config = dict(
    arch='crnn',
    model='CTC audio transcriber',
    dataset='babble in 24 made-up languages, each with its own sounds, syllables and stress or tones, from a formant synthesiser',
    train_examples=39062,
    gain_aug_db=6,
    noise_aug=0.01,
    time_shift_ms=100,
    n_mels=64,
    hop_length=160,
    input='log_mel',
    spec_augment=True,
    win_length=512,
    tokenizer='char',
    vocab_size=55,
    norm='groupnorm',
    activation='gelu',
    weight_standardization=False,
    depths=[1, 2, 1],
    kernel_size=5,
    stem='single',
    widths=[128, 192, 288],
    rnn_width=192,
    rnn='gru',
    bidirectional=False,
    rnn_residual=True,
    rnn_layers=6,
    optimizer='soap',
    beta2=0.95,
    lr=0.0015,
    beta1=0.9,
    shampoo_beta=0.95,
    eps=1e-08,
    precondition_frequency=50,
    max_precond_dim=512,
    merge_dims=False,
    one_sided=False,
    adamw_lr_other_params=0.0015,
    steps=900,
    batch_size=64,
    epochs=1.5,
    lr_schedule='cosine',
    final_lr_fraction=0.05,
    warmup_steps=180,
    weight_decay=0.4,
    adamw_weight_decay_other_params=0,
)
Rows from block 3, named by matrix and row number. Each number is 128 + 24 x the weight over its row's rms, rounded and kept within 0 to 255. All counts start at 0. After the name is the row's rms in percent of the matrix's.
# conv: width-5 conv, stride 2 (model.blocks.3.conv.weight, 288x192x5), inputs 180-191, a 5 kernel for each
conv.89 104 [126  85 197 143 127 113 165 171 147 108 124 118 107 150 118 102 120  90  97 110 135 202 187 139 100  76 131 108 113 162 150 121 104 107  93 133 180 127  79 106  92 151 130 138 163 116 126 147 130 158 128 114 101 158  96 149 133 109 123 127]
conv.90 107 [142 111 104  96 168 102 164 144  99 104 166  81  91 119 113 156 157 207 124 115 137 175 103 103 137  92  97 187 116  85 164 127 132 122 104 109 117  91 135 103 120 156 129 152 118 157 111 124 123 116 119 100  86 112 119 113 127 112 123 131]
conv.91 085 [141 100 129 155 151 129 119 133  77 137 119 172 146 168  94 133 175 101  93 116 115 128 101 104 116 132 115 103 130 110 122 123 149 134 145 154 145 114 109 152  87 130 129 108 147 148  98 118 150 178 190 139 114  88  95 151 111 115 135 147]
conv.92 111 [138  75 129 146 138 139 123 148  87 135 104 168 161 100 135 137 130 131 124 163 148  79 147 122 112 124 151 125  88 108 132 117  67 136 161 116 146 108  83 147 108 145 136 132 107  88  92 158 147 115 106 124 122  83 143 131 147 127 130 189]
conv.93 092 [138 124 117 139 185  67 130 168 152 144  92 128 164 128 104 154 161  99 146 118 185 133 130 136 146 146 102  84 171 126 129 158 100 108 111 102 120 114 165  96  99  96 140 111  86 126 127 120 108  97 117 122  96 114 131 162  89 123 116 104]
conv.94 089 [ 97 119 130 144 110  96 157 114 108  98 143 126 162 192 125  93  79 162  88 150 136  65 145  96 152 153 160 147  93 156 116 160 105 151 121 154 133 126  93  87  97 123 127 124 135 119 110 122 161 120 112 119 144  98 124 152 115  86 119 143]
conv.95 103 [169 109  70 116 141  79 141 127 131 124 162  94 154 165  95  96  97 128 145 154 112 175 116 103  83 129  76 120 139  99 156 132 126 120  86 116 115 142 159 162 132  96 112 155 173 127 128 116 118 132  97 108 136 114 177 129 106 109 190 138]
conv.96 108 [171  74  93 116 108 123 148 146  67 110 130 159  78 101 138 138 129 151  87 109  87 127 102 115 109 123 105 127 147 125 157  98 102 113 160 119 148 152 107 138 132 143 132  88 109 150 122 110 155 156 114 139 123 120 115 145 143 116 120  94]
conv.97 103 [146  64 104 105 133 125 148 141  96 136 104 122 118 141 154 103 131 149 107 147 123 134 163 111 106 120 141 120 151  59 150 137  74 151 158 138 156 110 151 133 128 138 133  97 146 143 129 152 127 112 138 125 140  96 190 130 135  93 103 115]
conv.98 118 [170 141 102 118 146 133 134 109 109 139 115 106 152 151 101 118 243  56 133 136 132 108 110 119 123 128 110 111 124 110 107 152 137 135 148 141 121 130 130 140 173  78 158  96 114  83 157 153 120  86 138 140 115 163 146 139 179 114 128 143]
conv.99 097 [156 160  96 115 116 129 109 138 116 144 123 109 156 117 153 140 127 152 152  90 126 127  89 156 137 136  99  87  78 145 118 148 113  96 134 150  53  88  79  82 156 126 173 133  88 148 118  99  82 148 121 143 138  80 145 103 164 177 136 142]
conv.100 097 [135  66 137 121 110 127  88 115 144 162  83 203 154 108 109 133 100 144  84 127  82 135 161 174 125 113 151 157 114 134 165 105 124 143 140 122 104 132 138 140  85 123 126 126 138 108 113 134 120 108 149 117 149 120  93 101 133 148 114 113]
conv.101 094 [ 80 119  88 129 142 125 134 179 105 116 154  87 148 112  58  95  78  81 103 124 102 100 131  99 123 134  70 125 140 110 137 129 111 150 165 108 127 170 142 144 117 148 124 180 117 121 132  76 109 143  67  91 111 106 149 151 112  57 118 123]
conv.102 102 [128 108 104 105 120 114 118 108  89  85 108  65 149 145 139 111 156 185 155 105 136 120 116 146 102 126 168 137 144 135 146 138 124 137 104 130 159 137 114  86 100  79 152 160 176 176 144 132 144 139 162 174 126 116 119 136 119 107 101 171]
conv.103 103 [123 118 100 112 148  88 114 124 149 139 139 118 129 156 157 133 100 132 113 142 179 149 160 136 113 165 117  61 141 147 160 176 136 166 127 108 132 116 102 129 103  95 123 165 195  84 147  89 116 136 115 104 106 138 177 140 142 145 125 126]
conv.104 100 [117  63 145 106 142 101 123 107  96 147 157 131 138 142  98 151 164 196  94 103 122 109 107 142 125 110 130 160 135 119 137 150 147 124 116  90 100 130 118 154 131 159 120 132 146 112 104 136 151 102 166 138 129 130 100 149 148 141 146 113]
conv.105 105 [108  97 133 118 160 146 115  97 136 160 109 113 153 102 115 130 124  93 139 173 133 153  87 131 123 106 155  78 109 191 124  88 170  92 164 122 130 151 102 143 111 156  59 209 198 108 115 122 127 121  88 117 143 190 139 172 119 121 119 173]
conv.106 088 [114 141 172 120 149 150 125 143 134  82 156 133 168 122  90 136 127 128 127  55 116 170 123  94 114 117 161 146 139  86 119 106 107  80 169 128 111 147 132 141 167  93 121 146 100 118 146 144 150  96 141 129 111 122 110 112 114 123 101 164]
conv.107 080 [127  54 140 106 135 137 144 118 108  82 105 145 119  90 165 113 129 178 147 136 133  85 124 157 159 149 159 172 117 114 114  89 135 109 103 126 100 168 155 124 134 120 114  48 134 135 162 118 128 127 137 117 127 155 131 105  70 119 111  84]
conv.108 102 [107 139  86 144 128 104 107 120 149 154 111 122 119  88 149 169 164 140  87 141 117 127 108 128 148 159 124 117 100 103 137 113 132 105 116 153 130 155 171 108 175 146 145 119 149 133 106 137 129 129 134 117 148 118 131  83 110 137 136 123]
conv.109 095 [119 128 133 135 122 121 112 117 114 150 123 100  85 156 166 128 110  97 152 183 128 144 107 110 142 123 167 158 158 120 139 132 106 142  98 166 119 173 106 123 142 133 120  94 114 136 156 116 108 130 110 116 111 123 128 151 136 100  85 112]
conv.110 094 [141 158 138 124 115 131 177 103 115 146 115 120 147 102 102  86 100 106 138 132 148 133 122 125 137 106 137 118 112 113 143 110  92 117  94 112 100 131 112 111 109  96 143 142 116  91  92  75 120 116 156 131 141 144  81 154 114 114 171 143]
conv.111 096 [181  98 119 102 108 111 137 146 102 119 120 109  98 127 111 105  93  71 161 133 145  97 147 142 136  96 125 125 137 157 145 123 104 136 124 161  86 116 151 143 125 105 162 134 124 124 139 144 107  95 118 108 104  93 143 157 133 122 104  82]
conv.112 105 [125 179 132 111  90 123 145 110 102 112 141 139 147 116 140 114 129 128 123 129 160 196 118  93 100 118  93  90 137 146 128 115 132 110  96 140 185 117 112 133 130 158 204 121 132 157 102 114 120 123 120 118 140 163 109 170 135 136  93 104]
conv.113 100 [129 128 117 114 117 112 116 132 133 125 100 129 113 134 127  91  94  84 135 126 121 139 155 131 153 109 164  97 117 134 127 121 130 122 168  89 120 140 109 109 112 145 113 145 128 139 118 130  71 100 155 119 194 118 142 197 145 131 148 152]
conv.114 111 [ 88 132 126 112 133 107 112 180 139 125 127 105 125 127 130  73 136 182 141 140 184 111  91  66 160 148 115 101 134 121 133 173 154  95  86 167  88 128  99 112 151 130 104  82 193 118  94 106 118 135 103 116 121 117 129 122 113 129  67 116]
conv.115 092 [112 119 172  79 122 133 121 134 155  84 124 113 133 146 149  87  96 135 176  71 131 110 123 151 121 136 107 115 150 165 143 171 150 161 122 139 130  96 177 114 110 142 152 126 127 132 138 121 113 132 120 155 133  75 138  94 103 138 155  83]
conv.116 085 [107  85 107  89 122  99 149 142 147  98 124 139 150 130 138 182 143 116 131 130 128 168 115 103 131 120 125 135 114 146  86 121 153 171 159 138 148 163 116 142 133 111 165 109 119  95 102 149 150 140 131 132  93 124 108 112 127 134 108 119]
conv.117 099 [105 131 140  73 115 109 189 150 150 143 160  97 153 130 140 180 121 154 125 160 111 142 147 120 141 117 149 122 140 148 125 143 142 114 180 123 139 158 152 151 103 134 102 138 142 151 138 119 144 136 125 147 126 138 100  95 162 124  96  92]
conv.118 093 [139 144 142 138 158 153 126 162 149 141 120 132  99 127 150 131 139  75 137 150 121 106 166 168 124 154 123 133 153 116  58  95 149 121 118 132 137 162 130 129 137 121 144 104 122 180 137 144 146 113 122 157 124 121 186 131 133  96 157 139]
conv.119 108 [133 109 160 165 149 155 135 103  97 105 120  95 106 132 169 130 151 171 126 101 123 140 157 138 116 123 147 154 149 162 146 138 102 151 127 120 127 169 122 177 100 135 151  82  92 116 140 104 138 159 162 180 127 113 110 116 120 105 141 120]
conv.120 109 [106 136 109 152 132 140 103 141 126 139 123  61 127 175  77 152 138 125 116 151 119 108 112 186 126 123 148 145 156 142 104 121 135 138 139 111 132 107 136 137 180  86 128 123 141 107 125 142 109  94 121 107 147 146  80 139 154  99 118 102]
conv.121 101 [107 138 148 115  93 154 111  76  89 143 140 131 119 110 113 141 152 150 141 130 117  96 121 129 141 100 115 112 128 118 167 147 123 102  79 161 151 142 187 129 125  98 126 103 125  90 102 124  94 130 122 125 130 105  77 130 113 125 115 117]
conv.122 100 [148  78 116 153 139 135 143 112 126 166  85  92 116 147 163  82 121 134 157  96 138 146 150 127 102 136 169 160 128 112 136  95 120 109 126 176  93 137 162  83 159 135 142 140 117 155 100 135 124 150 142 130 134 105 151 137 123 105 134 140]
conv.123 093 [138 140 101 158 126 116 124 118 167 135 106 127 159 112 131 144 130 113 171 158 109 104  92 100 149 112  97 141 170 112 120 146 128 137 116 106 158 110 138 172 159 109 176 107  63 159 105 161 185 153 133 110 106 132 116 129 152 123 117 106]
conv.124 105 [124 122 172 136  86 126 169 108 139 142 105 156 101 149 125 122 143 140  96 190 129 124 103 129 165 140 118 123 100 153 151 113 122 172 120 145 113  82  76 132  89  86  83 191 123 163 129 119  77 134 112 134 109 118 123 142 153 134  90 121]
conv.125 101 [123 201 155 123 115 113 129 102 174 147 137 111 128 163 105 103 210  81  94 121 135 124 124 126 125 120 116  90 114 154 118 147 126 151 100 129 137 134 166 120 136 112 160 120 104 106 107 129 121 157 108 102 135 130 127 148 119 165 162 126]
conv.126 105 [147 190  79 127 129 138 145  98  97 141 179  95 137 115 130 104 124 115 116 167 101 169 104 102 114 107 135 161 104 130 126 170 132 139 134 104 144  88 167 106 139 117 128 107 153 136 125  88 138 133 131 140  88 145 139 167  97  91  94 154]
conv.127 091 [138 142 130 150 117 146 152 116 125 135 121 115  95 123 109 122 157 166 120 100 121 107 118 114 132 174 138 117 104 120 143 125  79 144 163 162  99 187 154 127 119 129 130 154  91 120 132 120 148 109 130 120 110  92 139 101 155 146 110 142]
conv.128 104 [135 137 137  97 141 123 136 122 175 123 115 145 152 171 133  98 192  68 104 182 122  88 113 114 144 154 100 120 106 156 115 163 107 154 133 131 127 119  72 144 148  87 160 177 140 139 140 139  86  94 135  83 139 146 105 125 117 109 134 129]
conv.129 100 [133 108 118 114 140 135 130 167 115 161 109 148 152 101 137 100 124 158 140 125 133  94 119 151 115 131 128  85 105 122 152 138 157 119 127 120 140 112 103 139 139 178 115 193  95 130 137 112  82 117 151 123 150  83  85 125 117 155 142 177]
conv.130 106 [191 149  95  95 161 150 110 107 114 158 111 119 135 117 174 155 131 137 204 115 121 127  81 151 138 140 109 143 129 126 104 134 149 105 105 134 113 134 120 136 123 107 158  64 161 136 150 130 132 152 123 149  67 107 177 196 128 118 112 115]
conv.131 107 [123 158 175 131 164 124 154 139 146 144 159  96 145 186 133  98 112 111 135 135  80 112 123 117 108 113 142 105 116 151 139  97 151 101 104 110 150 183 113  95 161 140  89 125 109 120 158  84 142 137 102 156  98 157 129 179 125  78  96 138]
conv.132 103 [ 85 118 134 101 116 125 149 127 156  90 106 159  95 145 116 179 217  96 143 160  99 174 156  98 125 118 127 123 132 111 126  93 176  97 134  83  93 135  85  78 142 138 115 122 110  94 118 135 130  93 161 121  92 135 129 132  79  91 123 114]
conv.133 116 [113 136 182  87 122 152 126 148 154 106 117 126 142 184 120 116  72 140 202 154 137 131 132 126 126 154 163 123 120  86  88 152 182 167  95 150 137 146 159 153 151 146 115 132 182 155 171 110  86  78 121 128 141 123 144 106 119 131 138 156]
conv.134 091 [ 65 103 107 124 143 151 100 147 127 119  89 141 134 170  95 100 127 119 132 130  94 103 110 115 151 127 140 106 127  98 150 172 110 116 129 109 131 108  82 111 115 102 125 141 131 154 197 127 107 141 107  85 105  65 110 111 125  79 107 114]
conv.135 099 [150 155 115 118 177 135  93 135 163  95 121 130 152 156 136 157  88 112 188  99 133 109 168  78 105 121 122 142 157 128  98 135 127 124 155 123 116 176  82 111 106 125  87 155 145  83 130 118 155 135 130 151 105 139 128 127 135 149 126 119]
conv.136 096 [102 137 123 136 132 116 150 140 169 144 103 122 121 120 162 131 101 136 119 115 140 171 115  92 142 170 159 148 138 111 114 117 104 106 170 146 136 173 169 148 123  58  71 158 132 119 120 127 122 118 137  81 154 159 115 115 129 109 125 127]
conv.137 104 [111 130 137 119 161 152 144 116 169 127 122 154 103 171 154 137 133 140 139 110 177 100 117 153 110 132 109 130 122 134 110  78 112 133 139 122 151  99  91 121  95 101 117 127 119  86 111 149 101 106 133 128 106 157 174 130 133 140 181 160]
conv.138 093 [139 136 102 145 118 126 139 126 112 139 101  97 111 102 138 168 113 132  73 134  85 136 131 101 115 109 161 140 132 125 102 124 116 118 144 145 104 161 130 112 102 110  98  95 126 122 137 151 114  98 100  97 130 115  95 113 155 124 128 107]